python train.py --arch="unet" --model="spectrogram enhancement model" --dataset="strings of digits, spoken by a formant synthesiser in many voices" --train_examples=39062 --gain_aug_db=10 --n_mels=64 --hop_length=160 --input="log_mel" --win_length=400 --task="enhancement" --loss="mse" --norm="batchnorm" --activation="silu" --pixel_unshuffle=2 --widths=[48, 96, 96] --blocks_per_level=2 --block="bottleneck" --attention=false --upsampling="pixel_shuffle" --init="xavier_uniform" --residual_init="none" --optimizer="muon" --muon_scale="spectral" --lr=0.0091 --momentum=0.95 --nesterov=true --orthogonalizer="newton_schulz_5" --adamw_lr_other_params=0.0021 --grad_clip=5.0 --steps=15200 --batch_size=128 --epochs=49.8 --lr_schedule="wsd_sqrt" --decay_fraction=0.2 --final_lr_fraction=0.01 --warmup_steps=760 --weight_decay=0.07 --adamw_weight_decay_other_params=0
Rows from block 4, named by matrix and row number. Each number is 200 + 30 x the weight over its row's rms, rounded and kept within 0 to 999. All counts start at 0. After the name is the row's rms in percent of the matrix's.
# convs1: 3x3 conv (model.mid.0.convs.1.weight, 48x48x3x3), inputs 40-44, a 3x3 kernel for each
convs1.0,094,182,178,197,214,169,218,255,206,236,243,175,190,193,205,232,101,137,159,189,211,174,212,202,211,205,177,182,146,185,192,165,183,211,174,173,167,151,205,221,169,226,182,199,194,172
convs1.1,104,217,112,135,195,244,207,169,169,238,227,142,157,203,193,205,216,200,192,136,285,254,211,178,228,211,170,201,190,194,175,170,213,212,193,203,210,178,199,184,183,233,223,183,214,231
convs1.2,105,210,204,219,222,222,221,211,199,200,206,211,192,206,200,202,201,197,206,210,206,198,204,195,180,203,193,194,200,229,222,191,212,200,182,194,188,171,188,166,190,197,189,183,178,179
convs1.3,096,213,204,216,210,224,185,236,182,132,169,179,190,214,203,206,170,215,182,225,192,160,187,193,189,184,197,185,166,196,167,169,200,170,214,214,192,176,200,189,240,197,219,202,183,187
convs1.4,101,178,214,226,219,179,199,135,172,203,188,168,166,208,195,209,218,217,225,239,193,144,181,207,240,161,177,167,183,196,207,159,189,178,194,199,190,223,171,167,245,212,201,266,203,202
convs1.5,106,219,215,184,198,191,179,152,165,191,333,372,362,239,200,245,123,115,116,160,174,219,215,186,181,191,188,200,183,192,194,180,163,170,180,169,178,196,172,208,188,187,192,222,194,200
convs1.6,096,214,257,219,218,206,216,177,171,157,198,226,194,196,187,187,174,185,199,181,172,245,197,205,192,166,207,206,187,193,142,191,188,198,227,212,269,209,201,180,201,198,188,173,191,188
convs1.7,098,258,200,215,194,179,197,231,199,196,203,217,213,176,183,153,196,178,169,149,149,191,183,220,218,189,184,160,210,181,173,176,170,198,197,167,207,221,208,148,167,234,241,169,194,207
convs1.8,100,201,199,180,232,203,203,192,206,145,150,96,82,206,184,187,186,175,166,201,199,204,176,209,189,211,224,205,144,161,152,232,182,183,203,193,194,206,225,179,240,228,207,213,228,251
convs1.9,107,202,217,191,208,202,188,205,184,198,223,175,188,206,209,199,210,229,228,207,178,169,180,190,169,205,211,181,137,176,261,153,165,208,209,196,216,177,202,255,166,200,238,157,184,190
convs1.10,106,222,178,211,230,201,195,195,199,217,195,195,190,176,190,186,174,176,174,176,196,195,202,201,177,197,202,207,150,155,159,170,177,172,161,173,181,182,176,162,197,186,191,195,176,189
convs1.11,097,237,215,238,222,177,186,239,222,205,197,234,246,204,223,182,218,201,170,159,229,288,184,186,220,201,195,189,232,183,187,212,184,174,227,215,180,239,202,192,220,190,200,218,189,211
convs1.12,102,201,200,182,205,198,210,187,174,191,189,212,181,200,191,211,271,220,244,169,139,181,196,198,220,215,197,198,230,198,208,185,192,174,205,207,215,201,208,179,165,218,193,196,216,199
convs1.13,099,221,233,195,197,169,182,228,215,226,152,224,203,205,194,160,232,231,209,225,173,196,205,184,174,183,166,200,196,173,133,163,180,152,197,215,208,220,248,203,190,213,168,191,216,218
convs1.14,098,165,242,189,186,233,182,216,217,202,228,246,287,163,194,197,167,196,201,212,224,319,190,241,255,194,194,225,132,188,226,200,240,269,156,179,224,223,178,175,230,213,227,183,224,228
convs1.15,101,216,187,221,233,208,215,210,165,205,208,184,178,215,187,175,226,218,184,170,143,189,180,210,231,169,178,188,201,186,208,214,212,214,182,170,177,166,161,186,154,184,210,148,205,221
convs1.16,098,184,187,227,230,208,215,227,233,258,113,165,162,186,173,175,195,186,151,241,221,271,198,192,189,191,198,230,153,190,172,174,198,178,193,201,200,177,185,172,148,185,183,162,200,185
convs1.17,088,185,225,192,210,211,193,238,230,221,191,183,190,202,197,202,252,232,212,226,186,164,210,214,156,200,227,171,131,128,95,191,225,148,204,216,179,175,215,238,154,193,173,179,223,205
convs1.18,104,185,76,262,176,186,236,204,174,214,210,169,173,186,218,224,194,215,279,218,228,197,192,222,220,197,162,176,182,149,187,238,203,223,205,175,171,174,189,143,242,205,161,231,203,215
convs1.19,105,200,198,181,184,192,204,218,211,230,166,202,178,224,210,199,217,211,198,217,224,233,224,234,231,209,184,223,197,197,186,214,191,175,195,182,172,216,198,215,220,201,225,203,216,221
convs1.20,094,222,224,149,227,227,185,179,164,177,167,189,173,196,209,188,251,236,207,147,203,171,174,218,198,172,185,125,153,203,165,198,200,193,244,224,211,194,199,223,214,182,174,208,210,196
convs1.21,100,150,163,207,170,190,201,155,195,229,167,121,228,193,188,173,222,188,170,292,174,187,199,159,210,210,197,181,172,170,159,190,198,189,188,177,154,246,173,182,221,198,181,158,186,176
convs1.22,103,149,257,225,202,254,245,206,146,155,174,164,187,217,239,215,227,206,197,211,128,230,164,185,236,202,210,215,143,213,175,204,227,212,221,197,198,193,154,184,179,201,215,202,221,222
convs1.23,104,254,254,241,234,184,142,201,207,156,198,236,219,181,190,168,226,253,222,203,208,149,211,211,178,197,202,148,218,203,205,229,197,186,191,182,211,198,183,180,200,178,166,191,205,225
convs1.24,097,191,192,173,185,184,173,174,166,178,213,199,206,188,180,179,220,214,206,190,211,208,210,208,217,199,187,187,335,294,321,267,232,253,201,187,180,252,223,263,256,225,258,222,200,218
convs1.25,101,194,167,129,170,173,186,208,226,216,205,191,225,184,176,174,208,196,179,205,206,173,167,194,162,188,253,214,164,155,163,197,203,179,220,206,211,171,214,163,219,217,191,257,216,245
convs1.26,112,162,218,212,233,210,189,204,196,197,150,111,208,142,144,171,196,220,205,215,173,219,178,176,182,186,192,232,174,129,157,168,162,196,234,242,265,240,182,173,212,209,201,246,234,215
convs1.27,100,194,238,261,208,213,227,180,221,220,191,164,243,234,169,205,222,176,150,252,130,147,202,227,157,192,182,194,188,220,192,208,190,203,197,178,221,174,205,209,176,202,180,174,201,196
convs1.28,096,144,194,212,185,198,205,183,178,186,201,167,186,218,168,225,206,200,213,224,203,184,223,219,181,221,177,166,161,195,233,153,171,210,196,171,172,255,193,187,221,171,199,289,208,179
convs1.29,102,223,186,191,221,210,194,169,180,201,250,242,127,145,179,195,168,203,235,255,186,245,218,201,194,204,194,205,188,183,142,152,172,148,177,216,198,186,177,189,184,182,184,186,185,198
convs1.30,102,203,180,208,223,197,187,219,214,236,222,240,260,201,199,192,211,192,194,160,206,173,186,171,167,164,197,185,209,155,176,184,192,207,176,194,196,260,164,187,219,187,207,245,208,230
convs1.31,095,225,197,207,237,190,172,156,158,206,150,191,193,145,164,147,204,215,199,168,203,205,184,195,217,174,193,186,177,194,236,161,161,188,164,186,178,189,166,205,193,231,228,149,189,195
convs1.32,107,198,202,180,182,199,197,182,222,223,181,169,141,172,162,175,190,209,239,211,179,187,199,194,221,165,180,197,159,145,125,182,175,172,195,191,183,167,188,171,201,213,174,207,208,173
convs1.33,098,190,190,205,195,226,191,209,226,262,232,204,172,179,168,162,202,188,190,226,256,206,181,210,218,200,173,176,214,223,192,264,198,184,274,192,185,212,200,234,186,182,217,228,211,197
convs1.34,099,234,208,191,179,225,218,187,172,169,214,226,283,175,178,168,189,200,224,192,198,176,240,216,173,190,205,195,171,184,133,209,228,184,194,219,199,132,157,166,184,211,207,169,191,198
convs1.35,097,229,240,215,182,224,232,175,210,237,210,239,165,209,184,140,188,187,192,193,170,109,213,193,126,169,140,164,199,199,149,189,178,182,184,178,201,194,212,219,180,189,201,183,198,203
convs1.36,097,160,119,244,195,221,218,236,206,188,180,179,153,195,199,208,214,179,192,281,215,160,200,236,204,191,180,207,184,119,176,177,194,172,188,221,195,186,157,170,195,215,182,225,227,227
convs1.37,096,194,193,199,173,178,193,250,233,236,216,282,212,156,180,160,198,194,201,163,136,179,152,198,232,207,207,179,111,183,192,200,191,147,217,176,175,215,189,218,230,190,198,235,211,227
convs1.38,100,178,139,199,167,160,174,200,225,208,125,150,168,139,167,200,193,188,200,157,218,215,181,191,187,203,211,198,258,187,166,167,178,184,167,200,180,241,227,212,245,192,194,189,182,187
convs1.39,088,195,210,182,198,204,189,180,247,241,190,210,207,173,174,149,204,209,204,111,184,223,190,177,162,207,189,171,226,203,249,218,211,174,197,215,229,223,255,258,211,187,207,203,210,218
convs1.40,104,207,298,150,142,192,258,204,217,231,205,162,177,170,208,194,212,206,213,118,90,192,250,260,206,194,222,202,279,238,138,173,189,166,212,193,183,195,218,195,194,202,197,223,230,236
convs1.41,107,229,206,195,230,231,211,243,206,207,150,142,153,176,189,207,197,217,218,206,162,216,240,200,229,185,177,184,222,238,218,195,234,205,180,214,186,193,230,210,193,221,186,173,199,171
convs1.42,099,227,248,227,198,213,212,202,170,209,216,202,216,202,184,207,216,237,218,163,150,282,211,218,239,188,207,219,226,190,212,192,172,179,151,169,209,241,213,152,210,189,192,207,220,220
convs1.43,096,182,217,215,271,248,235,244,223,228,186,186,192,234,220,197,254,220,172,185,182,178,215,192,178,226,245,240,237,255,214,237,188,176,214,172,164,224,209,218,182,179,159,154,147,137
convs1.44,100,211,208,165,198,171,189,195,217,282,152,224,207,164,210,208,223,223,201,227,188,174,174,197,237,173,185,223,151,186,258,170,188,228,186,170,188,147,145,253,189,181,157,213,197,191
convs1.45,096,189,194,217,203,245,220,141,167,191,113,77,76,169,191,180,222,235,222,130,154,154,215,184,164,198,198,191,150,151,127,182,187,176,176,180,201,193,197,171,187,182,210,193,200,206
convs1.46,107,245,188,180,243,197,204,248,273,262,166,162,205,204,177,194,201,173,207,262,176,191,221,192,196,196,207,195,194,188,183,211,198,178,232,210,224,186,195,188,217,206,187,218,192,195
convs1.47,089,197,172,185,200,203,205,212,204,189,176,189,181,185,189,190,178,179,199,219,220,193,202,219,198,183,223,200,207,191,125,191,192,166,202,221,231,196,211,179,194,180,184,218,223,208